Rows from block 7 of the encoder of a small image autoencoder, named by matrix and row number. Rows with one number belong to one channel. Each number is 200 + 40 x the weight over its row's rms, rounded and kept within 0 to 999. All counts start at 0.
Before each channel's rows are labels from the 100 images, of 14976, where the channel reaches its highest value: "peak at" is the part of the image that holds the peak. Only what is clearly more common there than usual is listed. The data: rendered roads seen from a driver's seat, with toy cars, trees and houses. In brackets: how many of the 100.
# convs1: 3x3 conv (encoder.blocks.7.convs.1.weight, 96x96x3x3, each kernel summed), inputs 48-95
# convs2: expand pointwise conv (encoder.blocks.7.convs.2.weight, 384x96x1x1, transposed), outputs 48-95

peak at: top left (75)
convs1.22,184,222,111,204,195,165,126,232,194,231,226,204,171,230,179,173,168,237,206,160,204,201,284,228,135,176,160,201,194,187,205,222,202,243,201,188,220,194,239,159,147,157,243,241,256,200,307,134
convs2.22,224,204,235,209,199,149,190,198,154,191,143,294,185,230,241,200,222,223,233,260,199,168,232,165,270,176,201,162,249,216,166,188,188,195,194,231,207,170,217,254,267,341,205,192,155,212,232,128

peak at: bottom centre (46); bottom right (33)
convs1.11,182,252,235,227,200,222,324,231,216,229,196,227,181,163,158,189,182,199,187,298,175,259,179,203,210,211,205,146,245,204,234,222,234,266,191,157,84,220,183,162,188,172,134,213,180,185,193,223
convs2.11,207,264,243,207,194,134,204,218,213,201,191,201,179,227,221,206,179,202,202,216,257,197,193,247,152,162,240,189,258,195,136,177,190,196,120,237,195,237,184,235,317,204,242,175,205,180,158,199

peak at: middle right (26)
convs1.37,178,211,213,193,235,173,198,179,222,125,278,200,208,208,190,243,227,189,190,265,188,184,209,222,206,208,264,349,186,245,258,221,188,268,249,176,210,198,227,217,224,235,190,148,178,169,174,260
convs2.37,199,212,171,209,149,255,203,164,227,217,246,171,242,189,172,170,208,214,223,238,161,323,216,208,221,207,308,157,201,308,243,140,160,131,260,214,193,257,199,179,172,242,240,219,252,249,124,187

peak at: top left (49); top right (32)
convs1.64,146,199,210,224,166,175,137,170,230,183,242,186,180,257,229,200,183,162,183,159,262,177,221,165,192,238,174,234,300,271,133,267,264,224,166,150,178,181,174,191,231,256,237,191,170,279,214,197
convs2.64,262,207,200,182,220,158,145,280,191,200,182,217,187,180,129,192,223,169,286,283,51,181,191,204,177,149,165,217,119,198,194,181,208,252,205,154,212,175,229,190,218,199,175,137,128,103,197,241

peak at: bottom right (52)
convs1.16,97,183,251,175,204,167,156,212,188,203,252,199,209,156,207,238,219,151,210,76,213,281,172,188,231,125,191,200,192,222,178,157,173,283,134,216,198,197,217,255,252,128,143,199,230,206,175,226
convs2.16,241,268,167,205,242,139,176,242,185,230,198,212,194,159,211,188,245,187,207,163,127,204,168,191,161,221,189,267,245,131,198,174,247,220,199,243,190,146,188,216,235,182,204,229,198,219,208,230

peak at: bottom left (52); bottom centre (27)
convs1.87,155,269,207,174,220,234,206,134,181,145,193,204,194,174,175,197,246,183,167,309,243,163,196,148,179,133,113,156,215,287,187,229,166,243,207,161,204,224,162,256,243,208,148,273,179,142,215,216
convs2.87,186,176,190,189,203,240,207,176,233,214,165,180,213,264,177,294,211,200,201,173,213,177,268,205,142,237,210,245,168,245,166,281,271,224,174,177,184,180,166,195,193,237,231,107,229,223,246,181

peak at: top right (37); top centre (29)
convs1.94,163,142,173,228,230,110,234,230,186,256,223,196,202,225,267,183,155,244,206,200,175,179,288,236,252,166,161,135,210,223,192,147,146,231,126,254,150,154,223,234,205,247,173,193,152,264,246,129
convs2.94,218,143,161,244,201,237,212,168,193,236,193,241,162,196,195,169,190,253,182,182,227,167,211,204,159,223,157,234,265,162,200,287,192,268,138,247,166,172,167,200,163,168,242,173,231,238,129,182

peak at: bottom left (45)
convs1.83,193,186,223,205,184,146,54,247,141,178,210,199,209,168,192,214,242,163,224,201,231,179,237,153,142,203,160,211,196,114,206,248,157,232,172,218,266,185,180,160,212,230,149,198,191,246,218,237
convs2.83,182,254,216,203,170,153,214,204,171,179,219,202,274,264,223,341,170,191,223,205,168,363,250,219,254,193,205,192,270,186,231,299,273,239,115,245,146,195,226,195,207,174,214,96,177,217,214,247

peak at: middle right (30); middle left (28)
convs1.56,129,259,189,178,174,161,219,194,249,113,243,205,233,212,109,202,198,195,212,117,213,207,256,234,237,229,223,289,235,300,222,215,227,193,241,221,247,256,225,211,234,136,243,182,227,163,183,267
convs2.56,182,203,227,177,194,210,152,199,194,187,213,200,224,260,74,196,183,213,223,185,219,172,194,162,196,247,261,246,156,315,256,177,169,104,156,276,190,188,151,199,288,245,214,209,231,135,99,220

peak at: bottom centre (45); bottom left (36)
convs1.61,177,187,223,188,135,226,256,163,251,166,218,186,182,194,226,192,233,167,207,225,180,202,206,104,165,170,182,96,195,177,178,282,191,242,289,181,152,179,137,191,204,187,167,246,258,162,224,256
convs2.61,194,175,186,142,198,198,153,202,198,215,235,179,177,186,157,211,171,229,264,226,224,268,217,271,295,109,213,258,234,225,162,152,108,215,203,245,210,207,234,239,132,209,134,199,183,211,225,202

peak at: top left (33)
convs1.69,258,225,168,203,241,159,220,186,176,176,262,159,215,271,101,190,170,173,184,229,253,177,165,177,204,226,160,165,162,149,271,130,266,167,160,167,165,170,245,228,254,214,200,174,213,264,213,247
convs2.69,232,141,222,153,274,199,197,223,208,228,131,209,249,254,300,227,187,189,176,225,226,215,223,163,126,181,191,182,232,204,176,156,266,285,180,109,164,168,195,160,238,222,262,192,213,246,236,200

peak at: centre (39); middle right (28)
convs1.6,144,169,187,153,248,230,150,179,111,206,179,212,207,200,202,161,202,203,214,193,190,204,209,204,222,184,221,176,137,258,270,148,186,174,212,201,225,168,186,194,229,197,232,164,228,246,177,210
convs2.6,192,237,193,211,203,218,196,191,206,185,192,162,191,205,138,174,104,157,226,212,237,190,199,177,302,226,200,220,176,195,167,201,261,122,157,202,218,234,237,223,214,260,201,214,233,227,188,188

peak at: bottom centre (46)
convs1.67,193,237,299,164,170,195,219,141,226,130,211,176,230,186,216,204,181,212,266,248,276,149,227,214,195,190,185,160,154,170,198,262,200,138,190,193,226,242,165,120,222,229,236,175,174,175,170,226
convs2.67,183,220,191,281,195,235,259,202,173,170,127,186,277,193,311,239,224,200,265,261,248,184,180,247,161,241,149,199,205,247,139,195,215,175,165,158,184,153,181,191,230,271,174,224,212,220,171,149

peak at: bottom centre (44)
convs1.27,296,124,181,241,171,149,153,205,196,186,242,190,167,192,222,230,183,233,158,186,172,170,201,207,163,170,212,149,183,214,171,231,241,254,185,265,223,205,250,165,138,197,169,187,216,228,228,218
convs2.27,208,137,164,202,282,267,197,183,194,181,223,162,190,228,193,218,202,217,264,181,200,203,215,220,258,202,215,165,136,176,190,186,266,213,160,191,233,230,157,262,254,186,152,306,173,263,246,188

peak at: bottom right (62)
convs1.44,158,183,171,191,165,194,205,223,177,241,179,217,204,223,283,162,292,204,144,234,172,156,211,192,192,174,206,161,119,248,181,194,181,316,164,148,160,182,199,184,166,155,153,225,198,217,145,217
convs2.44,232,285,246,251,215,152,150,218,158,172,212,283,170,200,176,166,275,221,137,237,151,175,173,224,120,138,252,197,229,159,140,267,180,207,205,116,143,286,254,214,167,184,222,253,175,242,192,183

peak at: middle right (32)
convs1.15,128,219,256,167,202,206,186,156,192,161,310,217,187,174,142,239,228,223,253,279,205,246,196,205,225,209,194,165,258,240,143,182,260,176,200,177,187,220,164,219,174,142,179,199,223,210,232,216
convs2.15,190,142,202,224,205,285,199,181,219,202,175,205,171,202,227,200,213,196,223,138,239,147,224,254,270,239,143,185,215,164,189,209,175,138,234,144,176,173,178,230,95,204,193,235,209,230,274,144

peak at: bottom centre (34); bottom left (34)
convs1.42,161,197,239,254,195,133,163,210,154,151,158,182,212,167,188,210,189,231,195,221,181,195,201,158,192,162,171,227,212,110,249,229,224,230,153,274,240,169,154,247,185,201,187,236,213,170,211,259
convs2.42,217,250,206,243,210,144,247,212,175,187,169,180,202,182,203,150,208,249,205,210,157,182,188,183,262,205,206,173,249,242,214,112,153,199,164,124,263,249,314,212,242,193,159,141,196,245,192,234

peak at: middle left (33); middle right (25)
convs1.19,205,214,172,174,235,123,180,227,213,266,210,175,216,170,144,219,226,175,192,173,136,152,212,227,168,214,175,157,210,205,234,174,204,154,162,200,223,133,108,190,242,140,186,163,219,236,153,167
convs2.19,213,230,214,249,152,192,300,201,185,173,252,172,181,262,179,172,193,180,251,203,118,255,209,188,147,218,225,147,267,183,230,179,176,115,218,240,180,288,175,217,234,154,256,186,153,159,228,233

peak at: middle right (51)
convs1.76,166,243,108,122,184,180,222,189,181,235,308,257,169,198,209,234,195,222,229,103,212,218,251,189,170,228,212,207,203,210,157,156,291,243,189,159,214,166,187,226,220,205,186,157,249,194,262,204
convs2.76,190,211,186,183,213,212,184,216,187,174,147,199,222,202,163,229,125,187,189,168,194,187,104,188,118,192,103,180,174,142,265,149,134,225,119,209,232,270,204,222,179,177,157,184,197,155,187,254

peak at: bottom left (34); middle left (26)
convs1.48,177,184,130,158,215,238,194,214,221,260,252,277,158,190,228,242,210,208,254,162,110,198,219,153,201,211,143,124,174,247,207,163,245,279,166,195,210,144,246,158,185,203,255,258,180,212,187,231
convs2.48,175,158,212,201,195,217,228,207,196,203,133,187,260,262,239,224,156,199,214,140,211,251,189,204,193,209,131,244,245,177,244,123,235,306,148,250,215,224,229,167,169,147,192,193,219,156,216,243

peak at: top centre (36)
convs1.18,174,172,241,230,183,234,224,172,120,200,160,153,183,283,225,202,290,244,151,181,170,186,254,199,165,194,117,196,195,195,186,268,137,200,157,185,170,143,164,192,210,191,230,167,220,170,161,161
convs2.18,207,179,167,181,198,182,271,207,232,211,215,206,189,179,143,214,218,139,171,186,194,254,171,202,226,202,114,212,231,188,179,214,186,230,180,173,135,336,213,166,223,180,115,141,179,202,229,306

peak at: bottom left (42); bottom centre (28)
convs1.39,196,164,201,153,230,149,124,161,186,265,151,141,208,166,168,181,208,208,210,205,270,141,252,163,188,185,174,170,103,188,198,212,217,216,176,205,210,211,171,177,197,234,169,192,131,246,107,147
convs2.39,164,185,202,187,153,144,231,170,166,216,207,265,181,183,162,291,205,156,147,196,280,196,212,99,128,224,194,154,198,197,224,204,229,237,187,186,217,202,192,185,201,188,257,131,198,179,155,165

peak at: bottom centre (32)
convs1.85,183,151,238,186,200,232,188,118,229,282,128,200,290,256,225,297,194,214,195,152,255,152,145,247,202,181,127,151,195,168,183,198,200,270,172,213,143,170,239,146,192,160,235,203,202,198,257,193
convs2.85,178,234,201,246,209,285,172,231,229,200,129,168,237,200,165,134,205,190,148,189,236,119,188,139,205,226,190,192,187,280,234,215,182,170,228,166,191,136,181,168,146,209,192,212,161,171,167,229

peak at: top left (45); top centre (27)
convs1.80,187,220,200,166,249,98,263,187,103,209,190,230,212,247,218,193,205,201,208,177,187,186,213,184,287,145,223,149,201,199,217,150,220,223,257,157,210,191,172,196,192,189,139,220,216,162,308,232
convs2.80,169,204,227,170,181,269,230,207,281,197,201,156,189,230,273,233,195,141,167,192,274,149,224,276,213,180,196,162,208,230,196,219,228,273,160,212,221,209,199,167,229,206,227,185,193,243,196,271

peak at: bottom left (49); bottom right (34)
convs1.12,137,191,133,197,159,92,192,205,178,204,180,205,224,144,169,235,227,188,241,263,188,146,188,205,226,184,255,176,207,234,178,168,149,227,199,232,271,196,205,225,168,216,267,208,208,168,233,270
convs2.12,238,169,170,203,229,251,227,184,229,207,220,232,163,171,233,269,226,269,160,144,200,264,170,254,175,284,156,181,156,185,291,241,100,210,112,167,197,236,170,156,194,160,151,217,212,213,186,215

peak at: top right (40); top centre (29)
convs1.65,159,262,118,209,196,222,192,232,211,210,216,156,196,178,217,286,217,178,158,222,226,167,187,249,174,226,214,223,220,283,233,215,180,187,159,149,191,180,214,191,165,220,196,209,250,257,61,211
convs2.65,170,205,172,219,153,165,134,198,175,190,206,180,148,119,231,168,182,219,169,140,169,190,187,196,225,190,193,199,161,189,245,208,207,202,275,251,191,149,172,205,306,240,293,173,200,223,233,75

peak at: bottom right (73)
convs1.77,186,183,180,158,128,157,224,219,174,225,167,180,187,125,230,158,227,173,228,177,283,229,159,131,205,167,233,204,201,183,176,200,156,182,173,253,175,234,228,151,235,228,108,235,277,276,150,153
convs2.77,212,272,213,163,203,221,126,185,164,194,230,236,262,189,241,163,226,173,161,233,190,141,224,209,155,192,160,200,181,236,192,155,218,175,201,229,186,163,221,161,214,191,217,166,190,127,273,188

peak at: middle right (26)
convs1.41,127,230,172,198,167,170,182,125,228,176,195,196,184,154,184,242,216,162,236,248,175,263,163,227,217,176,230,80,193,232,257,190,146,286,225,251,237,207,191,256,197,159,184,182,246,118,197,157
convs2.41,240,230,234,264,196,189,190,204,196,217,151,194,208,199,235,167,229,236,153,237,207,238,232,34,111,188,207,160,205,155,174,160,170,219,193,213,200,107,214,211,179,193,217,228,237,201,94,204

peak at: bottom centre (51)
convs1.24,143,192,182,138,175,261,250,239,187,225,160,183,198,247,210,237,254,237,251,204,224,193,188,202,250,209,243,218,108,201,145,236,182,236,157,149,158,239,225,110,208,169,140,194,164,134,188,272
convs2.24,138,302,254,99,282,241,185,179,173,225,191,164,181,274,186,133,218,195,185,211,169,180,229,287,272,142,195,238,187,224,154,236,302,178,242,201,213,208,125,271,163,224,206,256,270,232,206,229

peak at: top left (54)
convs1.10,220,146,258,245,257,262,257,157,101,190,186,205,222,222,206,189,267,141,162,189,150,184,183,289,164,233,227,153,181,245,183,144,223,171,220,177,162,220,260,135,160,188,184,255,215,204,272,214
convs2.10,140,197,256,212,179,266,287,214,191,189,198,204,222,237,222,203,139,146,232,221,188,140,213,175,147,197,202,245,175,258,307,179,280,177,220,235,223,221,212,164,285,174,179,230,196,118,240,258

peak at: bottom centre (58)
convs1.51,241,253,257,270,247,174,196,166,153,185,194,148,213,141,290,256,226,156,280,169,222,137,236,199,253,193,199,229,165,150,218,228,201,211,68,176,153,171,180,150,215,202,140,237,163,226,206,185
convs2.51,256,201,204,198,200,149,155,162,194,188,199,257,186,202,222,223,125,207,275,173,168,219,178,148,141,217,212,171,195,202,191,183,230,216,230,208,217,199,222,208,195,185,218,232,169,177,139,157

peak at: middle right (53)
convs1.95,128,191,200,163,184,205,136,183,119,186,200,173,252,129,210,159,140,197,169,211,219,259,203,201,221,217,205,220,138,260,197,175,155,201,216,234,265,168,266,252,242,152,221,223,218,196,203,176
convs2.95,137,192,221,243,229,247,159,205,183,181,122,182,170,256,170,149,190,268,229,178,211,222,151,246,184,270,199,206,147,211,235,211,190,239,166,153,231,213,218,197,260,254,160,158,199,235,200,197

peak at: top right (47); top centre (32)
convs1.78,162,151,145,214,143,214,178,176,164,214,151,192,226,267,139,139,226,240,185,177,267,141,199,187,215,190,266,181,223,162,235,242,231,205,175,165,239,145,199,235,172,216,187,169,221,172,215,220
convs2.78,218,216,243,246,243,230,245,261,223,177,279,259,217,242,202,131,230,185,155,175,348,223,191,181,137,145,233,197,192,179,211,145,217,223,209,168,211,212,240,229,147,212,161,190,165,144,115,240

peak at: top centre (35); top left (33)
convs1.21,171,197,155,292,228,196,142,158,192,193,204,173,241,171,192,212,208,164,267,84,195,121,224,173,165,167,197,221,214,202,168,220,249,211,227,146,239,176,160,158,188,246,229,215,288,212,221,172
convs2.21,259,216,164,231,271,234,206,174,172,220,182,236,188,203,127,233,106,143,168,140,290,171,178,262,252,194,213,278,224,184,242,194,168,308,249,240,199,219,204,215,180,231,191,189,160,179,199,252

peak at: top right (53)
convs1.66,236,179,239,228,182,167,98,181,213,184,199,172,170,175,144,214,179,163,265,200,211,264,232,202,185,234,204,243,231,199,150,197,187,274,179,234,184,196,218,248,270,188,108,200,189,185,240,201
convs2.66,241,202,170,179,215,94,160,195,136,212,201,185,132,203,219,209,208,178,155,214,93,169,187,174,240,154,158,144,229,163,215,167,85,218,249,200,216,220,250,166,159,230,192,164,226,229,197,247

peak at: top left (54); top right (35)
convs1.82,136,136,179,206,110,252,244,166,249,232,155,214,201,140,207,202,221,235,204,167,215,204,167,121,244,212,196,95,211,196,210,183,178,256,136,190,146,186,218,178,194,211,226,284,259,261,168,175
convs2.82,197,204,226,291,279,164,224,225,225,187,142,284,136,183,145,130,182,194,199,164,236,159,155,141,203,192,164,203,243,182,204,194,171,160,183,201,257,182,264,247,171,214,240,183,153,180,267,251

peak at: bottom left (41); bottom centre (37)
convs1.45,134,160,198,151,185,218,259,179,137,127,177,263,193,196,196,107,168,221,172,206,190,235,242,204,253,216,277,194,204,203,194,268,216,222,289,156,157,231,145,196,179,172,157,221,201,177,195,253
convs2.45,230,156,174,173,193,244,147,205,182,164,145,230,170,251,182,72,120,162,212,221,204,205,162,177,141,154,167,134,167,208,262,166,220,216,117,183,220,232,231,232,220,216,172,159,198,181,196,229

peak at: top left (47); top right (46)
convs1.40,218,272,208,194,205,143,178,155,194,148,203,199,249,186,243,220,221,176,297,108,228,227,238,162,251,238,158,239,258,271,253,185,201,242,200,188,162,149,214,164,211,176,239,170,210,161,212,255
convs2.40,215,163,224,196,214,204,151,225,187,227,273,180,226,196,256,219,244,219,269,135,209,211,220,211,301,163,163,164,180,266,168,278,162,254,201,168,206,111,141,191,221,248,167,212,138,199,237,219

peak at: top left (51); top centre (30)
convs1.28,204,156,168,244,199,95,167,166,214,235,156,194,179,258,225,111,191,180,153,216,263,227,222,184,198,211,203,237,144,234,202,250,288,247,211,163,166,183,230,221,228,253,187,222,155,241,201,191
convs2.28,245,183,98,192,198,224,196,205,242,187,215,302,205,222,249,265,141,150,205,269,88,236,162,240,186,178,194,166,223,144,188,237,244,286,159,167,207,195,179,242,180,208,221,187,175,189,191,223

peak at: middle left (32)
convs1.0,211,131,171,221,199,171,219,200,253,165,255,105,230,253,214,146,133,248,181,160,171,221,145,211,209,149,253,201,187,205,221,228,176,189,197,174,207,189,267,283,245,149,235,224,228,194,209,143
convs2.0,137,161,233,206,142,203,154,192,188,206,287,184,214,223,259,202,271,216,194,176,206,195,201,153,186,199,242,218,203,146,217,241,168,204,126,199,202,254,128,212,157,203,168,166,241,196,188,192

peak at: top left (53)
convs1.86,186,194,168,213,240,160,139,214,257,144,290,252,194,180,244,301,139,194,167,227,214,206,201,214,145,153,117,222,241,277,166,166,228,174,199,229,203,176,214,188,173,154,221,214,208,267,241,155
convs2.86,237,189,159,214,229,242,140,202,216,204,170,158,191,191,214,215,175,169,160,252,226,208,160,248,217,220,191,230,209,252,226,177,218,146,82,154,231,245,131,175,186,204,202,218,172,207,216,156

peak at: top left (50); top centre (39)
convs1.52,277,172,218,243,263,234,212,203,195,233,257,190,212,198,254,223,264,163,201,152,211,199,164,128,210,172,210,143,274,128,157,221,155,296,162,171,193,160,205,207,258,249,160,206,242,204,273,196
convs2.52,196,219,186,140,185,216,181,210,223,235,137,187,236,195,211,125,180,248,146,182,200,163,115,220,150,223,168,194,193,208,162,156,201,166,295,204,187,203,226,133,170,174,264,181,179,179,201,213

peak at: top right (55)
convs1.8,228,217,205,197,247,187,227,175,175,215,260,207,191,278,208,116,181,234,153,177,211,187,234,143,163,299,249,212,179,241,205,243,194,104,206,160,129,162,194,155,164,202,266,201,227,250,233,147
convs2.8,264,221,226,246,236,198,263,161,147,206,228,241,198,250,150,247,212,235,189,180,245,197,189,175,119,203,244,237,214,221,258,259,230,139,128,232,269,274,165,199,177,210,204,154,203,224,296,246

peak at: bottom centre (31)
convs1.32,193,195,184,239,184,141,163,232,214,157,94,184,176,201,214,263,188,272,154,213,274,208,189,160,255,219,277,191,134,181,264,211,225,222,176,184,150,197,159,181,195,131,180,225,296,209,261,197
convs2.32,223,234,168,237,243,195,219,174,199,174,204,221,214,191,148,179,159,185,222,238,245,217,122,235,255,251,181,238,231,187,171,243,176,217,249,121,188,159,169,270,151,192,158,200,213,210,240,157

peak at: bottom centre (45); bottom left (44)
convs1.25,278,121,186,191,162,227,168,222,143,220,200,210,217,226,219,196,182,233,139,160,246,147,204,248,157,234,174,188,206,145,241,241,146,221,173,208,277,149,154,167,192,205,237,176,196,228,253,189
convs2.25,160,174,140,129,215,175,196,212,221,209,135,202,230,278,229,248,175,194,208,214,202,189,217,215,167,242,167,201,288,224,178,179,225,167,146,203,219,321,158,203,173,126,186,243,238,175,180,244

peak at: bottom left (51); bottom centre (32)
convs1.92,227,181,166,214,190,191,203,247,172,151,179,179,199,165,170,206,186,197,222,160,273,301,201,138,181,205,216,166,256,229,254,232,195,203,159,192,260,249,256,251,270,188,224,217,158,178,175,153
convs2.92,207,228,133,233,213,222,238,190,203,202,196,189,142,182,199,137,202,208,256,202,235,194,173,180,306,150,173,192,115,209,170,244,199,139,229,168,198,261,200,179,252,186,213,195,156,195,203,181

peak at: top left (40)
convs1.47,150,206,218,234,182,163,284,153,206,172,156,116,251,167,231,239,206,179,169,166,254,166,181,264,264,170,220,102,209,198,161,215,189,235,190,200,187,142,196,132,215,197,178,229,276,173,248,184
convs2.47,194,247,235,161,170,217,268,217,160,188,180,128,229,265,277,171,176,191,138,189,196,204,230,168,244,229,235,236,222,176,249,205,177,160,182,185,239,274,185,149,223,229,189,186,244,189,208,232

peak at: bottom left (37); bottom centre (35)
convs1.73,119,250,213,175,149,223,221,151,177,153,224,172,246,193,164,159,194,234,189,246,150,222,219,219,208,106,286,249,193,167,121,262,304,209,258,235,268,200,221,217,234,207,142,204,193,176,176,214
convs2.73,207,228,199,216,171,179,185,175,204,189,249,173,246,187,278,181,163,193,127,206,216,260,230,254,137,193,165,279,203,137,145,255,207,194,117,207,179,189,135,165,217,227,158,145,196,185,190,213

peak at: top right (46); top centre (35)
convs1.5,194,230,117,229,133,254,157,239,217,243,215,133,185,176,229,141,227,212,196,164,160,118,207,175,228,154,192,184,278,141,222,201,194,170,228,242,186,174,195,173,183,209,156,245,138,290,121,158
convs2.5,187,243,216,191,236,196,206,263,256,166,180,194,179,309,192,261,232,200,158,91,274,126,207,197,159,232,201,225,165,178,222,160,131,174,249,241,205,174,235,227,234,222,226,175,138,226,181,135

peak at: bottom centre (58)
convs1.54,145,176,228,244,220,156,146,212,208,172,147,181,166,152,240,273,101,221,228,195,242,140,183,299,232,244,150,291,220,175,176,248,199,228,161,161,221,190,223,175,206,225,199,165,189,185,121,202
convs2.54,161,192,174,187,141,235,110,227,247,217,271,175,233,275,167,117,222,160,217,174,203,159,231,149,244,173,205,198,145,205,228,116,291,191,190,154,252,136,233,179,140,156,179,210,177,160,131,258

peak at: top right (77)
convs1.3,228,168,171,191,277,211,177,150,146,175,126,208,186,186,193,140,189,171,227,193,224,211,136,220,159,185,209,245,176,140,238,194,99,323,247,177,187,161,241,226,149,188,181,227,198,257,186,229
convs2.3,164,120,217,216,190,229,178,131,245,201,213,123,183,173,216,191,177,213,217,252,104,225,215,220,195,211,212,243,165,262,188,229,210,93,217,214,158,244,185,165,174,166,189,174,221,222,219,287

peak at: top right (57)
convs1.57,237,165,184,194,254,200,205,188,176,171,194,212,182,218,266,216,156,303,249,157,168,201,210,291,179,266,111,210,192,244,215,226,175,319,161,177,133,212,176,167,181,249,189,161,147,217,231,149
convs2.57,220,215,196,200,245,204,179,138,164,201,247,115,198,208,228,240,225,154,166,129,240,237,226,150,228,257,231,232,94,192,200,240,256,235,252,211,206,202,170,184,165,181,151,175,273,264,256,167